A small segmentation model, trained from scratch.
Model: 1.44M parameters, 48-pixel images, arch unet, norm batchnorm, activation relu, widths [48, 96, 144].
Training: adamw at rate 0.0017, 39200 steps.
Data: trained on drawn small creatures on textured ground, 203450 training examples, 24.7 epochs.
Rows from block 8, named by matrix and row number. Each number is 500 + 25 x the weight over its row's rms, rounded and kept within 0 to 999. All counts start at 0. Numbers have three digits each. After the name is the row's rms in percent of the matrix's.
# conv: 3x3 conv (model.decb.0.0.conv.weight, 96x192x3x3), inputs 117-125, a 3x3 kernel for each
conv.0 101:484458469490402464492468517479499515506495502540505477468514514491534541474478501511465469480420422529495515510514441463454470498525495488521455503530487475508507519527454475490525468516523482486466467512514437428448484476456484482479518521499
conv.1 097:488499465510507436495506467544511505495408558550554536485484438478443481468456424550436457505467481505474534466465570537453511535513500481504553479478539481530536477503513425511452495459507452549517482494525511508473502516502481443537510490516
conv.2 102:478510520451552573456541518529527508520511552526507496547579546559593545524560533528466509517481475500509492515534558486533558487477486484487501530481478507546508506553516475510493462409494505497476516518533484500536527496488495472495507485492
conv.3 103:532495513519383495492508536546479481535524537519514527518477477509495494510502497519516483506487464510492507534542483520510488501535511506512534477540522524469462509554501522539532471515499485493465482444427490485508525492476483493512478503519
conv.4 099:458452504475487532491521449468516495466525496455542509531546519533525518511536537514496474528513509543514545528502526538440471522522477465494477497526514464495509474485503465491523461518515524524482534469459487434519482502495521512496477502497
conv.5 097:463449469449462489450429481495513535543483499537498510446556453444533474484475467495488487501513461508480478481501528454490488466516536518538478552583488554537474532495517523514523530532501523495480514522499490477478488459502493477467495509495
conv.6 099:499456544536472491517533529474462476485479527484497527483534551483497527475442454477499495492518465505474453479487463514504476514523517500528507466483535496497518521483479536451468531535498483488472475535509508498524489455492518486503510516505
conv.7 102:525452495507492523503534512456503504495520489526464486497489492492504471455525479518555505518455432506478528487521547509510482492504535469497541487529516468527491509452481481513532497538481483488516484543518480479516488512543509547476526530486
conv.8 104:476467490506452442517489511494530495498532501522514477498499415536537463465493463529500547456417468468393509506478498508506506543505501540548517506532537498547529477491470519577484473513517474484457512499478531515490514481476460490507486507468
conv.9 096:512475491491413497502437498489470476483491492512513437499475482479489492464517487499450490483481475499494465528455465481432434516459426474527518470517531428487518493439492490507485490523497470479481502572506475579546504513487498548491520564490
conv.10 098:472463461464468449476458476564545564534531532526575520465446438495469475514467465526531508497541500479477466496538513518493504506519503499493527497531564469491537494497475493442541502461509510543521492423466476483454518535518509470480493571489
conv.11 100:485451486457433500488479488508522536516481501527499488393427408386475470396425471557489515507400470512491515522476521527491470508535484485478528489508525470498487505516488495538504503510471494476504497553486449503452466473448487524519499508489
conv.12 105:498496511508509483499503473486492502488499495454477514490476493475497513491506487508560517472468474536461477439483479457501491465497471522475462543507493489472524497497497485510541468446496480488466510524481520493424512493516519507497443476495
conv.13 100:507499472500533456475498444488510568496479528494485516507494526531529540493505527520464436517496464487540526509471500485469502498482505465482526482420554500460516474439517487537537498570495506467511507532482452522494509520465491522485511475485
conv.14 096:463538500512484485477475473488504485514505465503496506437465410479470460461492493504551547472515519494477471522481528557541500476508459481499478514502471506503466493449542494486578538526479459412445469458457488461453540506462519509473513483487
conv.15 101:495530534503495518509526480454450470479447421470476425490505492461490485495476435477483464432504500479468459488531526518488477508521514489464420469496462520496487510524499515506554530523520509480462490515470471452460468534538515512523497522487
conv.16 119:515502506505516516464510482500506523504502495509502493499515490516547511501522491509502506483493501487484507520533529520548545474491513481516503504517510488509519507506516488501517494489510521484500504517495512505496494500494512516494491510496
conv.17 096:486499466518499506535505523472477478481486506486489501488513515465471485453475488504473470503580547480534518518472470471473496471460540462443458464491444484509462479502522481411428545526502488498519482498517524482496473510517512489526550540509
conv.18 101:457470489458474495438441519506496507535538478474533478534547523519483533530516535524527542467429521470429460474499488512493452514535507528498470487499514480490509543491485547561528492494519500506490459459500527490530516498498556481473476485496
conv.19 099:474470547442526488495509503481489478463518498435480437432459470423426493514525508505512486509471482532517525451520486496475486529497496534567529458510490477511502471535557428496516507514510507514481491443537498504518499498545498487499505503471
conv.20 096:494435437557487482559571555474428428500484475524524512482507535508489509486468484494495445478483488510460488488507501525561511537544480492506488478474488476472487554526533498486551465432515478505473516529483483489501506530499510519475498541496
conv.21 115:494545502479512506488498491524523505518509510518493502520532502528540523504533505504463503485498514501457503487517485510521506484502503478506502492501524506490497505473489487507496498501479496516522502493518506483493467519506488506484516500504
conv.22 100:548512487542437437504443472490509525522499529518500528532525518536509496517486449471522456478561451528533555466511508518516515479504550466488564485491560446503523522528523548496510508496441488501452502471467464477493454476480462482463520502485
conv.23 103:546546512497526527545540491535505505545529518490490503523534509532528503475480477486433463527455473461462497496506557526540588508475512502525470488516486502520516486550498483488477492460459486517535461466487486486494440445488454495482489505514
conv.24 102:520500468547468422562497461530499458511503501497519526503509470519516469513510513492507498491462525465463526467484451465513450505516461517551503517564538509530519446551550509501514492480513510495477525467440522468479503498533527464515491467500
conv.25 102:537537552551486520506513501460460491474461474462473464486487472502517495478508488463490460425437440499404356514525529506543543517508493488510476469554512479484502528524469520518528544495559506448441441411422454406480486477473434442464476500472
conv.26 097:527479454530391419518472443500521545498510524511495528489483503515503510417427462522497493489484462485504556516483515500436465500523504550527537453472548481461538506484505503511515497505467520457530529535469549496506500481481472507521512520517
conv.27 101:533535542502524508498466484493528510491501483486483482502532549464505515526507475438516471467443472491530507458442538475438537507537540498495495546494521551504485532499501558545479492483492544525518548443442498505428468503479471523488499484460
conv.28 098:484481477488507523518538541520508513513524521464497485459456415480475490535531527486535490487443445509516512481499477466468481473457487498519495509499503455460440484544500472484463488475435522507509499474510530514494515512539537495549511513520
conv.29 100:494488503495465488514501526438446453504530446510492433455509567516521530506506518511485517477477495540540522503474463516468476437470479521509529479507557468506496512551511503500497520534512459462482543548524495511502485464527490531530508529483
conv.30 101:478489458511520525508510529442471453463475450440458445441451454422445440369379387519502489469480448488489455522546533505555572506536552476457471507514507511521503501502484517518512510512524449456512444426423476419414537495499491481502531494508
conv.31 101:484504451495448441474483463446431389471458459463468470437432377410435441465455489453497485515569496468463447487498519441458493490472465492501524479501523447448514505529496499498491461438512524539512483512540531473524502490534511450546523502538
conv.32 104:542541484545483463518472503491502520487455484478476462515503501527499464550479495467472512447506550514466443500522497511500466527515443482461472490474492525546514485489449524445448527508529498490480519537502459487491495529464493416473533494510
conv.33 102:524506504507542521482513510485487469493497482501493487496519519519551522487507473495523476505504477490525506517537515504534538504526502475510488524532521516488455535515509475500496471481483493445423502446458498470453506513525461480501493492497
conv.34 094:515502487504514510510504487410418420435447452435434433461476472483487480486478486502494554486466522535505492520524533498509510493518523503501498535512514526516520469481476469498494462481502436482525497502541524504510479498529520514502531522484
conv.35 102:528539519535528542543460502500493497493520512529531502498486523540492469521515493492449459499512471435511470462427443495485487510484475513492499463470529524502525512498489506486469502472538472500515485440503444451480503503520447494514429506524
conv.36 100:481466538450480543496483491470499488492502487481474492512486514500501527504494493487472462513464523522479506514476477447472483505468428457462451435566519463484459548502480542459398533455423486476476480505474526490489514395490506428514509475517
conv.37 100:527538528510527558557527508517511488526544457518511492559514517542540491476530481493488463472559437457473436510538485504574521498495560492503469485524493518470491514442444576435451540530473489439543484419480496497497478470460443531471497496490
conv.38 101:469478440520479466518466537514512519489523511520493509510492526508506520487511498462531503476470522529513504528466453536568548500518533472520523512461493522524524517505534502521516480483521510498501526447498457454470523540477465496508450471499
conv.39 098:549524541475458544445463550494501512490474521535523504486480494505501517518515527489417413476457447512472429507522488528518483533492463505539533448521550470523526566536523500469485523466491532469498499491473495464434455509525463520545495523541
conv.40 099:543469453477465477480460520494485490483502524468509494525538498522526490486474541511530488523461493521500512532478509536499548491495550522497523487451519524550520480522566506584488553531467453498506460474448504530489510512467523463469511490496
conv.41 101:478492523476455484501520501496518487527503500509450513455478544485515543472529515490558498490600540512480519531518478463466498504501465479470528489467482490486546505502492491556510520568502546504521496525500516478486527527522547497448524524517
conv.42 100:477471517466520531477479523521537521471529494495522457498524496479515504454537508511497472494391472514456551481549534563501479525508512495506503518526508522534491530523467512530482479490518541535499533504457493417458497484469520569487474523475
conv.43 094:533549437558534423491439431551490483503467481509499494495516505499514501499496501412463478464504478476480485565530485552531500563545485514479472510475481432453450492531509549520506514471461469462467494468465474480496463445469472433491463465486
conv.44 097:502479493547516509514478519508456479519434487509498518380412428411500499423447445437445500426418487483496484498521501552532468503517487467505511404425497483430500535499502467452506455479537495507501509495521527528550515513519526526514513504529
conv.45 099:480481521502523522514511497490518481521538505535527519436466454474508466514546518514523508512499504437501502497497517460494532416464501467492443538507458534520480542535522571550512546528530535532487507473506540505532497496554527475515530505523
conv.46 104:485513430494464480484497524491481489473481491509527508505543538505488496497515522458466526475480493514487508528509510539506502537512512423485508453454500534548461496464478481512536518555488532522490486505480473493470447473512515488508513513513
conv.47 100:541521544526426520556515495492507506513509525492502517510458440505521484520547520462436452473537469495503481524542517494486529510469481463484485524565469451527485458488466492499503526545500520475483500556482511499491500482486493487506524533497
conv.48 097:517481491501445483511495487504471451483443433496476482493499482499466475537511511493500496527578521459532479499453476525497481508512515442491518381432470485491509528459468525464477519515522509518500515491465524514507486471513519531533497487473
conv.49 100:514524487467438462466449511482470487484487513473508523546521544519499531519550559432417420452471432490459469514508512504496513486482500515500520497488514494520511498550512521548476541495476516504522499448511495496513504502497494487485503480497
conv.50 099:502522524505527517500513482495486525511457476500485491467461454502468421512507467507477499470477505474516515496532508534514465527531467460509500432471491476452508467463510453482503518475455474453506480529519467490528480547523515551507492494508
conv.51 099:531504452508485463445423471527487470534485478522475473526521531502502537481478504507512516496567551487527539475474500495500520486494516478504524473500517421497488535493467561488458550511495514518471529503484560525491555515477488484452443513466
conv.52 103:477483543487495553531532538473477487493458511526527528449459474472463475476489497379381448496506445424515428513456472548501512520533498454499503466485493473493480448507508426490500548518529486467481554532486477481468523482522489482501520508541
conv.53 100:484525462498487475471457518462470467451518443451481492515511502481495487522527521543528527550526509522522510517572454485532510519486505428445523421458529493513508527515529467496472518488501450513539475441539524506488488490517493451524527497486
conv.54 099:479493470494484465509458476528470500529444534529514489497504500479512512470499508457496512433496529512469543478508486492467427496515412511429442491438485503511526495524447478489468494470492491484489501499467517475475510492485492494490467488531
conv.55 099:498493500517488489484461465410433424440424427424444435470427442456422412503461489521553557516549508525540531523536522519508509517517506526515557520533534531537551469533470507482511571520525517461498460411456510457511519524457542471475493494492
conv.56 103:519551480490517497456495537507472515451477514449527509503492514453484497480498515494487510509414426479478450530532532497512584454474553479436495459508512551545497477506512487501514478528482483501488508526518521514520520539532520452517504496528
conv.57 099:514580574535491554492533510487499476514502463492455497470538504472517494518509513533510492475525535437474494517444473487459528495467503491430471520519479534496492480548515528552493496522487469456489503470502521489478480419499484492515511466504
conv.58 097:508466524480445477487473458480504473444480433484442416535544538503525546493499522498481488459486497484493529512518488534492463498507488524484511471484525532528521511475520528489511427504508501469531458550518505489537531510491487512505496461548
conv.59 102:487498479504580507495524483478490506559536506537459470517507515525503474521538522460445468519505526534544503469507507484522484400470499455468494522534493488513502524550503550511497492464464501473477460523474458487440492491494461506470496512482
conv.60 101:489514490514444513522529574525473509493459510519517501579523538548505544537534538557449437512493478410432502539492465472471457493493472495475508431485518474523536509522523538516469514469517496505547499537514524516539548551529485525522498544552
conv.61 096:481439462523586504491540491490490505512529528520523524491485481472466435505483443500499477462452470486506490487506498490536547472538531480493501543516484552515508474511473488515520497520551527506486497505503515501509502480480536505488516516495
conv.62 103:459484447489516468462492485487495485474533534503517489480523526477484476499500473474452434484538489463501536517504497526534512513494523450490528508502524550532487504473478548537473499525526509501533475430485476482535515507511504453470510473466
conv.63 097:522479560510484506536541536497497485480491524486494538521501465510475489485477540437497438400527448424452447532533503500517478501507493528516477496467395504532467506527485563558466531569511563483464556443478555464497490515509507519500533504498
conv.64 102:486524490484486471432433492502538489464510532463476473510493499512540507499543535492475484463502498471453488515516541531568572516536539490511502542565513481476495509507498533529524500505539539547522436492558416453539506483465510511505541516477
conv.65 101:531514527557526501491508515484448452527520498498559499471461513466509509480515478473502503485422538555474449511470469521516527516498525522485474523493492583541532554550466507504522502511500503510480493493514546480464511529481491490501492483474
conv.66 096:460517515491492416489504397488511511517534493493502474533589602549597600495550541549510449477416401516488490465516550450497535464489468443500505525517527515441490488522526485512540529508502529494465504515490545512508516484484515481487501514524
conv.67 098:547532478538471452501500567508477520496518492514552493479471535521538580499507566512501488486504449497484478532466477479453497501449461513453467460404450519543512489482451543499455535533438525473482488508442488441448521477451511455503484459466
conv.68 098:509449492518501470528515541420460458457453413493471504477480551508505537520502504531448478512475463522512527548542513520476454485499501510502519513479508517518471555488499493477480467438479505529480479549481504501502507519567496537493493493514
conv.69 088:499513525493500521512487507427443413454462437457456444496508529505512530520521535474444486444438474492509496522511486503515504502492489518528489510527519492494492498519523515524536504500514524495483514498505511521500470492480478478475485498491
conv.70 096:465474459469520439477516438426432461440465461435440463506494486481479487469463488482528541486463523514464494455459504446462501465499501508559549505479514533462497467487510485549529513537508527499547510502506571480502496513516510558455531520520
conv.71 101:481524495443528501455455475520498515494506509482488489507507526491498507506520516456519520467544461471500433485487482536496549472448478518488505531502543517517493461476533505529551506508513483506524508505531521567550472510508522495457534501508
conv.72 101:437397413499517418563602496518516552511474514505511517547538524564531537541529540485495460486519465476481486531484527537525511538534523495490531607499487551538498547501498524551517441501504479475493472509520487502546443487467475484487482502540
conv.73 097:465475497467508530467464458496496518493483487480466473533545554521538523483527499463567506500548513521484501508478387481517432495459468490471456572549476421473504526510478516502494478478492441480500515498474514495524484494494468500500492483467
conv.74 099:502532500538489453439464488513526496486481478477505503497506533490463535558504509515485467495481522532514500500534437502522499498489537497507479478466468516498491449503467507526502513522533523516510509434521476503507526512471572497511477496509
conv.75 099:499495483478492469445453491497504488499498494514509490423441401429465445440408381563498540515382518539495507503468465513517488516484449495475524525494549492498535531534522520559533472468475512513507529522512503505497470497510483505528468504537
conv.76 089:507498496499492503512498503532532526542543540528536520491503517496501513492506526500492461508493466509511482521514521517500512523503510520511505519501503515503485498503492510519493494498486487490494500496484506499483473481478451481495407456460
conv.77 098:489499491506531449481449485501514489483522521493523538473456458479465456513480464519496459515487502512483416490478479452492526509524527447527480439498518487515498456534523466488493513488494463533498478517496482500497504512521527490553514518530
conv.78 097:446456471441512452430487480474481491513498472527519493512548533526529516509544513507492486526461476512502486445487456442477437385493504450506485449514500459503512462415454491423439489448430488523460481487483497509517463472452498509488484534516
conv.79 100:475506469455487499481420453515522531517485500523494505565539498562522521492488531534480486515529447498481459557562517486467468506546563508439509531533480526493526456451425498472494466451468494479522516548506519507532520520492491515500475486468
conv.80 098:463495485479509455529488479491516501464524529513504512497466488480526466488479475489466496484511469476461507509471472470482498490484551500435455501502454517484521520491520511519468506499491485483510476406441506497501525483477459523483472448466
conv.81 099:523496511457427513464436539443490500481484487516501509499507493528538507540503474462449486476541476536543491498524528510524533467502509457439492500498485496500473551554517532487485516493511480445498514485472540474456512529498456468499483479488
conv.82 102:510504520502475547494544524477436484500409497493506536538542513519527517496555548526531507485557523474454503454451470477498486473509544459440489484497510516507497464416478432442486522535563478460510468473480470481536462484509469506515496493521
conv.83 117:494498491480510486515519508514515495475502497490489502532525489530531512486510479496490487500473503480494479528545516511520491509505497512522498530544515474475494504508479497504492473495460506487475495508486491496475482496504479488480487513506
conv.84 103:477461461445483468490488503503491489525476496521475479474496457516513456455481465473512497488521488563504477536540554499458511430464527505533465511518504528516469516505534468580510448492480506525490524515453484469490488524501524549464539489484
conv.85 100:477500496484450490514516534547519537507502513534534531486519522480519528436504504515564575512499522527508506444469512456495496526477476550556522444505552502475496505555537419482551522511518482515520513597535467490491497498495489533492491512482
conv.86 100:535519542505478506536499494517499521509485499482471500484489467461489482498489483498522479496485468493453479444486503478538507498492468484440465510464530490503505515495462498460478534474520509507540515496497506481486466491512473513511491531513
conv.87 104:509461451516534484500543506502485500499471511511508498467523462459529506507498484525533504512531530539519536499520539537509479496506483477469494457510522485489453479469446487452458467463512504477472519519529477448520487483524509532542490497523
conv.88 099:519456484494446531507486547595543542534494508549475529541493517546503524520478496511517524512516493502514542457470454442516457492491524485482498447424479533484491490504508515470461551500495500496515485624551498545476478528498473534522509488513
conv.89 103:498475504476484499518548501511503471514521484476517496512505533477462490500507510479506462523521484515526524513537503486481517495512533500483428498445423524495491526501468544515513541542496477492489455447473534518541520463465540448463537495499
conv.90 096:469426498446433494478474564508489501505483505495539517518570543508543526484497480463492474454451492528548518540477518532469479521538557484491508468493544531563543549493473525514481567537478484500475490494459523485488493499472416446494465510532
conv.91 092:497489460496441461474411455523505554533513532557561547461424434479454464465451447493536493491556514510504501537481471522497486497540530471460533426515535470488498494486449513460514538504504515508488462374441542473483526519520512445495529510459
conv.92 099:489472498465445438527486490503504521474504516475476520506504485513545550481487499513464478502533510485575545479468439461443440494449481523515539537488562513519524491476530507450530513548553509548537481490495496552502496511550510483508525475489
conv.93 098:492509484535502503523474517509494487466528498516503446500468473501513506519529518458505511505466478475477491547512474523489491492517514517525535465455511486510483506478469470450483519496502540517482467484540451534464484521481512487495508542489
conv.94 096:486545510514476491463424471503516516473483498442451467507519489505528507490512502464501470445480439464470432504522491477480465446442440512487458505507479458485484524521518535537522504517483536524515494480486472512445504506481502479473501490491
conv.95 101:505488472519499468487457500548514505523480493484474456496491486533519489515512487515464532479457468493519519498478503515439431534469489515510539526431485495459471486567535537528515511486456496495461501510436525476430509516477492493494476461484